{"model": "self-supervised image encoder", "dataset": "pen-drawn characters of a made-up script with 800 signs", "train_examples": 197500, "image_size": 32, "crop_scale_min": 0.2, "horizontal_flip": true, "color_jitter": 0.4, "method": "simclr", "arch": "swin", "norm": "rmsnorm", "norm_position": "pre", "activation": "gelu", "mlp_ratio": 4, "head_dim": 16, "fused_qkv": true, "bias": "none", "qk_norm": false, "parallel_block": false, "inner_norm": false, "moe": "top_k", "num_experts": 8, "moe_every": 2, "expert_mlp_ratio": 2, "experts_per_token": 2, "shared_expert": false, "patch_size": [2, 2], "depths": [2, 4, 4], "widths": [64, 128, 256], "projector_hidden": 1024, "projector_out": 128, "projector_hidden_layers": 2, "temperature": 0.3, "residual_init": "none", "optimizer": "adamw", "lr": 0.001, "beta1": 0.8, "beta2": 0.98, "eps": 1e-06, "steps": 7000, "batch_size": 512, "epochs": 18.1, "lr_schedule": "wsd_sqrt", "decay_fraction": 0.2, "final_lr_fraction": 0.1, "warmup_steps": 700, "weight_decay": 0.2}
Rows from block 5 of a small self-supervised image encoder, named by matrix and row number. Rows with one number within an expert belong to one neuron, the router's apart. Each number is 500 + 25 x the weight over its row's rms, rounded and kept within 0 to 999. All counts start at 0. Numbers have three digits each.
Before each expert's rows are labels from the 100 images, of 14848, where the router gives the expert most weight on average: "strongest on" is what is common among them. Only what is clearly more common there than usual is listed. The data: pen-drawn characters of a made-up script with 800 signs. In brackets: how many of the 100, against the usual share in percent.
# router: router (model.blocks.5.mlp.router.weight, 8x128), inputs 0-63
# up: expert up (model.blocks.5.mlp.up, 8x256x128), inputs 0-63
# down: expert down (model.blocks.5.mlp.down, 8x128x256, transposed), outputs 0-63

# expert 7
strongest on: one stroke (78 vs 11.9); only straight strokes (77 vs 15); thin pen (64 vs 31.1)
router.7:485522526476483484493482484524459490493511487491502489502514491499491523510476541476457486507501550504478515502470492488570494514480523432540493545514500457513502503497498542483479509473482534
up.0:513465477501506518522484488553515521491516430467528581483486555534501488546524487488509501519456523476467503495554488517484509479534503473476499485513495534497529522480514529537482456516490473
down.0:503510521463452477495516522490500496501476473519522486515545473513474497516439478479482483506517546455459497517482439468517517560498485503532538487474495504523505469516500441525492474466480566
up.1:503467529489498462527496522518492494489453501524570485492470520487471532486470483514513476445516524481530497507524511468484512529524488527510461499479467548551545525507507489495510476487517464
down.1:474459516463516526528470550506507523477521535530485458494480448504554471529501489514480473501523530505493524537458547490485510466490509514482470535564476493500499493502488537501470428506504518
up.2:494498519512497513533475513499497495496510556428487513459493482481522472482520508524494479531464484543463521480543537498494519535487481537456500494472513496508495470517506504482452493460525507
down.2:504468499481514481524485497473504516495464536531479528490473488532531493465471522498466523550518551514519484505483516487478519456527505493506491542489477506469452564514469568475474483521510468
up.3:548467486498457457504475501480454541506518527477533496496474489441518481516479552534507550463475491522488531532507501463535504510453485519487530512517489492519518535511507510490475497518532571
down.3:503454471513501500469494466522479470475491509510527505474477523518543521477493541531555508504488494502549460483494519504493446443496463487523493539494503486459493533508516513484541552533484498
up.4:499530512496497513551521504483503469491494548505541515484490557452490484522533523460489467494477473525484515497502451509515470504512467579465546490504491497478469489533460470503539529454522539
down.4:505519485503497510499490508465511540545492463524481476476522490514493479486469495508519502517483497497461517516481513511473549539490530480546541460490551509489528485521500501500489473492535487
up.5:506445533512537474465527489491535510516534483499529531486495509493442493501521475488521525468506523475500497452458492523473488482497442471498509470493504501479481518520476464473460457537525473
down.5:550509494539469489486508445482460478526519510495514518504514472538463519479571507477485491547451465497470533509511406515521489514472532511528545486493480497504493500496503485496517518489495497
up.6:481489538488483539480476510578492515500481490503515486500488480512485474474585486474481488489479542504496483499511483451532454451520538507546511498535490475475528495507498502523521510473469468
down.6:461473510412523531505492560533508511447481501483512449502474508487504464474451480569537481514507543461515468505463504473495522498533477526505515535534535512509519485495501491501500500482513503
up.7:473479496497505507469494488508509528541496454480467475476506461478484465503504502493507479499493520507498469472503511494509497464540537507540476484492500505510471503516528506527504508496468457
down.7:429507506404525527497492538501492505475491485499483464495476527471500538471481507556509522484495560513532488488480566484502489494538482504511540498489534462491484489519478503483484512518505507
up.8:485499490502514503475526491487570472508483544520510473499506514496486470495504508472562494447519499485536510507507526511455520479530515511495520507474521501503501520464543442503494501525488493
down.8:473494458478489498474475514474509469515500517539494501472532459515524477492523478516518504493461546505491540518444477485500511504516484535547524484493519471521471497521505481513549447498476522
up.9:533464507516505510457511461449474494500516472468542495492495485447509506549539488487529514530468482524486500507521485533520485496485510459507543491502457480495476481502512488521497531499495499
down.9:510549464481500500492503492475517515473476515512480510503523476499520484462488499479450494504510536489491544509500480480467530515509482496529498520506544499520496503525436490480473451456461504

# expert 0
strongest on: dark on light (100 vs 50.4); only straight strokes (47 vs 15); one stroke (42 vs 11.9)
router.0:480498512494526510516513457513510482471501491473490490459481524492516469497532479495435484475534469533513452509532514505504487486536540528470503515456474497485506561492563512518529510490504507
up.0:496517516490471481541499461473471510520508546491473473499477554462530498512466499519449477509506517510445492521542496523534556533484451525453482525500500493529505499511516508508504522461520494
down.0:507505536516529494511480477522502499518497508496508531517513512460459525500546494490516480466468468487531486507537517498507485530476496461517456434535525517489538480444506449506474527520515529
up.1:470487501485482479518539500522475491502499482532535530506524521509478491491514464493521497481504486468541501485507507506479497522523465490503551480490491484521506522529498450490522530508525515
down.1:509529525473535506530516507450463515477476549463497501500445472488533490481485507484460534557484510516531501475524505463498544500526488471485466511508480508529467517490505559475462457508511528
up.2:508480482516489485493508534505498491540500500491495503512497499502476523527485498499518469502488540491421538520486486507522514551455470490505470507508498505509469465524502462489493491472465511
down.2:474476488557484470471507541487478494512530520480537479495513484507458526447496520512504493487514502504485549512480508522473489529479445460535468492531514474488498453506480516496481501498498504
up.3:510490493515493475498507506504479542493458535482496497483525444511541512534524478511544501486492488461484503487515492515466539545495492499528478495490573450517467553510478540437494493485545469
down.3:501485523528448498554504527500475512505496481525528511532505480501505517444500497483476520513496440480461499420501495502522496518502483495505472509503475470498519457466482533512494525486528506
up.4:505498503504428469492515521512479472506515503522520510542506524477466539489466498440480495518488519471466520467477484490509493540450465505484477510547509486482458399490489491499498479446463508
down.4:504439502549468471483541528519465473521503488483514468529482523510464536478500526495474507510530529505443531478508486530479459482460483514522473543508484498460459483502471533534544485485451474
up.5:468534514510518539507509473493490561523506464513481488547499468504525485448490500475428505496500496492521501499504500506555503541526512491472527462502526478509525489460493526484497516513480492
down.5:534492501562488488499512478478504497500517465522529521495439471441512480519475511457507561492498472504487486455476483482481498485503461499467524551530531512423511516507475499487519460519502459
up.6:495516515503474536525527540523528544488513506557471458507486509513527496530463497488513483516505488533481484473493484498514538547522455462505464529543514479533523499527479531501509442476495465
down.6:516488508510506483524450496477503514489506517460508522480511510491513472471476471491504488447523451498562493497468553499501491487510481479530518475496453493506472520473490502506509486508503530
up.7:503504479508526489472484522472491547515513517498506474497513466506496522458530505539500530511505501509521527517490497506475501489456485468550506468523495520486500473489488526495476530519475516
down.7:502496538542509495465471512494488530540522514475512529496494468472474489491490493513547504480506460523496496522452528536497501527512488480515495491529472492476552497485516494482481501509527518
up.8:538538516457529529523503439510505527488479508510497513484502501504539473559515449489499488507505501519500479506551487483536527483559531522482532474484516511519497513496530474494499462481495496
down.8:487510512561469491494511520494449504494533537490521481508484506469475521466514531505503518500486464486493524501492520547466494535494450455514466496552503452484520476490460539473480506536524484
up.9:564504484504518471538479502495498506499507465536512517528530509490470500570478532465529453500499505505459502501490501512535526484486530506484503530469504518520522482535492472505499513534474505
down.9:504510509442482475486549491480499503482510508485516457515505515529464486523527545489493543498479547499507522504526475446456498492525497472527524491503518469490503499497481534487439483480523454

# expert 6
strongest on: four strokes (77 vs 22.9)
router.6:502493474514482474542509478495496479480505498498510543532497493512478531514519506533514450528539516472490496485538503491476474508536490494530530522507494546536485473466481487502492543520499475
up.0:497530520523500487508531470529477536498497511477434489474532482465520509491518499469459521515512464488503501494523488512486461488468505501518474500520509507478485508512515511444481487487490491
down.0:477455497533529512505493519523522456487525497503476452491453520500454491502528521522484500460517424555515502509530579527478498509460513516496496500535509506512536497499461505516541510489516474
up.1:526483481449532479491532485484436477474447554465499480482472496520511482501482529490485506530502521462478512495518456503471477535518507469508478499496458521549457547525476489504477487532479533
down.1:537534458515520507471465464483493512494532472457526510483490530521511497494491493506498477522483482499543484469504444468513485514502476507505517546501464495538506528549525453494531513483516511
up.2:509523489529491484537523521472493502551514476478498510462466461498513524530492497483498511489523465554515479511512517495492484475521505495435420533535495524518510534485511487491498480456518478
down.2:539478477467520544485518490498508477474506525496481501521504536529507497494508504534552477530494498481491483508542503530508491527507518529522528442457482469502518469511527505481482496500495515
up.3:498504453494531490487492525479478526494517484466524460459533501526536531484485519504500516482499510510508527508466492518481492473486483483521530441496505503532484494543483504470484471468502535
down.3:500507522495514521493516481499544503523530501497491466475499506487475540519505484511491519536490507493540517455487507479520503529505485505444468517487483486496465500480527539523522498512527471
up.4:481490488466540495507553500515501491452451505493527520459488475531466508500492535516472490529526520505529510461489473484475517504529481502490509517474468492522476486551494473521468497449518542
down.4:516493503491457493511517537511492479472513503469480458491469501491470514480500494530435509530511535495468535513525497465439485495463459524487488549497494469516421504553508517525514477500512486
up.5:533474493455507496464515461512486503498488520505512512501479491483463504519519504503541550482423482517505463495514511458512503440473568532490486482505474478518512538530498502511533487524482509
down.5:495458432512512489431498476459495507494519483514540523511494484502509487520535533541527519501486505518508499487496475497488512505490481463533517551472504490488490498548476481488518511476491493
up.6:508519494492496528465501520491478501560490507478555536460503533520454550543434519483515537528500488500471541492482474496504500515503511504458481502560498489504531509529483504487469501475516493
down.6:524501519491526526532475523506535521524502502461489482488507508499474514505475523496503494529517519507470542533507535516503508485519514496515470494465525506480477488500514525488445478532500522
up.7:504483516501530498480525479485472498543486507466535469476474463485446510510443518489527495512499479490486471495511519523550524502484519498526476541505550493508516537496490554481456508506492507
down.7:516502498505486502509464469504461477482541501492523500495532507481498494469530520494492456464477448513504518477513502498567477517494485515488489486509455483508506454511558495510532515503474540
up.8:519500540477497491487526502491469478463503515505509495552544484503449518488465514461521491513522521484476522519499410466513504539500530486535489494526500501513485465494505485532512518493450509
down.8:506538492477495475520485464503483523463461560481484560502480494502555435473507497513496511492509497480541439495506511482513509479536523508476476493478483498505510557501529513447479495495521501
up.9:474475497458483500504504504468474492505490512489501468455527519463519486469457516448477497481486513512508490543469507488515537525473536497516487491515490473522509532506500541487505472476483533
down.9:446508510469504525516510537493495494506471502529481467487534486487490496523482500440497459457502497521480515532483518488507533522479509505457482479535512498530529484495513471535503488474485550

# expert 3
strongest on: dark on light (100 vs 50.4); four strokes (53 vs 22.9)
router.3:509541479479493522527520546508533514476505489538492480498534532477505438517472505496494487521509499510525522527451457490456485503512489518458461483488529523524486503535506429484496455512499517
up.0:580477493501465465511511458483479531485484506486487466520518509453502488502515547519446512479497510520503480504506491491509538513489483483483478543493470487513504514525479536513491478518519553
down.0:488523471489523530486544514528564527508507473557497511499519506517519541551502485496532484546513503474493488451490494476497466486554506459497522470495509489456484465509529478494481513505508490
up.1:556526493468473495478493489517525520485467553524499482548539491517501512498505499447492497516486504496492514469519471460470478506517509475491444544495479517510514513537509517462477511511489491
down.1:498512535489550505580504511482512561492493465454533504479475532462521480542456507514464509502525496495481465473477516536523508493553484493478524507511518519487509493484475515452446506490519508
up.2:479526517516499485462498490509508533512487515511521530519475486515486518518522436490537553507484474481486458464484458498483468486510497471525524446502508505475504501483515479526530553487504442
down.2:473508504481546554467463540514527469555542471536509494512527500519488546528497507511526483548516519519487515507518519491482496489517459502516543516455502508485512505525535459533496572501518475
up.3:526519463498512510493539491518505531507486505489473516534461527519497496492476448479527558489487514563510475508501484515487512493495534531519468480476523518514489504525465490440486523504534516
down.3:449493480443503532477544470483501481450469529504513468464504468549496529488499515464493498497506517526539528517461524489474494493503468494516507512499510405505496507501505484494495496517485522
up.4:461505502477526527541521537480504507530482460486484496467465520510502487492462494469536536516484551538496524478472477490479542446494489541500524477458521465526500507542521494488480506513535500
down.4:449514500447469533507517505527496465464478516535511488471513477509468555469484530484490456488517538464522534501464477463507444493507458492490504504526499424510478486485501471532502534486465523
up.5:497495506507482528515510465506434484488481523498505500553498484492490518487540521507463500453474473450476500477497544517529459468451498487559506532499519463490497527542510518470466518499530474
down.5:510469487497475495516545525533520496475482477502493476543455523439492485536522470532502520468526488444483489514474496533478493472517503519489504526505492476466477523530460478523499468519522506
up.6:485522557517459464499495494481480506493506489461479484440510454501521497462518463492503500488475461511505500494507465501512495528454490528509483464499474549516535528489505495494475494452518478
down.6:541501481503539491475449486478465543545503524531491562490519463516535488525497513503543521518469505531472480502520502524506509512489567468521491453519513508510525491493478502464512476504499519
up.7:494489511459493485500501502469504526521524471492517561494507477531471512500448493542508509508503562522503526498489517486485532504513534472522539522479496512518492502504511522496475470498543551
down.7:430474495494455478522535547516522538503475496498456491515478503501495502501504499498485511499521547489474538489484505496477486485465428477491507492505568481469460473510476514534520487504488516
up.8:478509516503504517543522494508473521497533560495479530487476533464511520474501539500467512528503539526555489448470528507491485505486494497471504493507512499484473504509493523470512529470540556
down.8:462485487437451524502533503522499503470484494532483489496517471521511543505485484501511494483507568480489514493500492437502488475501509476496503487494545460521486483503497481533499509535465534
up.9:502500504494502512478530497475446485534480487466518490497504498491518500466492514471495481473463479545485525498481523510546499453484496506565527512439523514490513569550516492463492516488508464
down.9:539506511501465477529496475530524511486496485527528485505503487487475508539498486520496512485514477425525483496477485521446482509516497509492509478504462479510506510487543458518511509482504525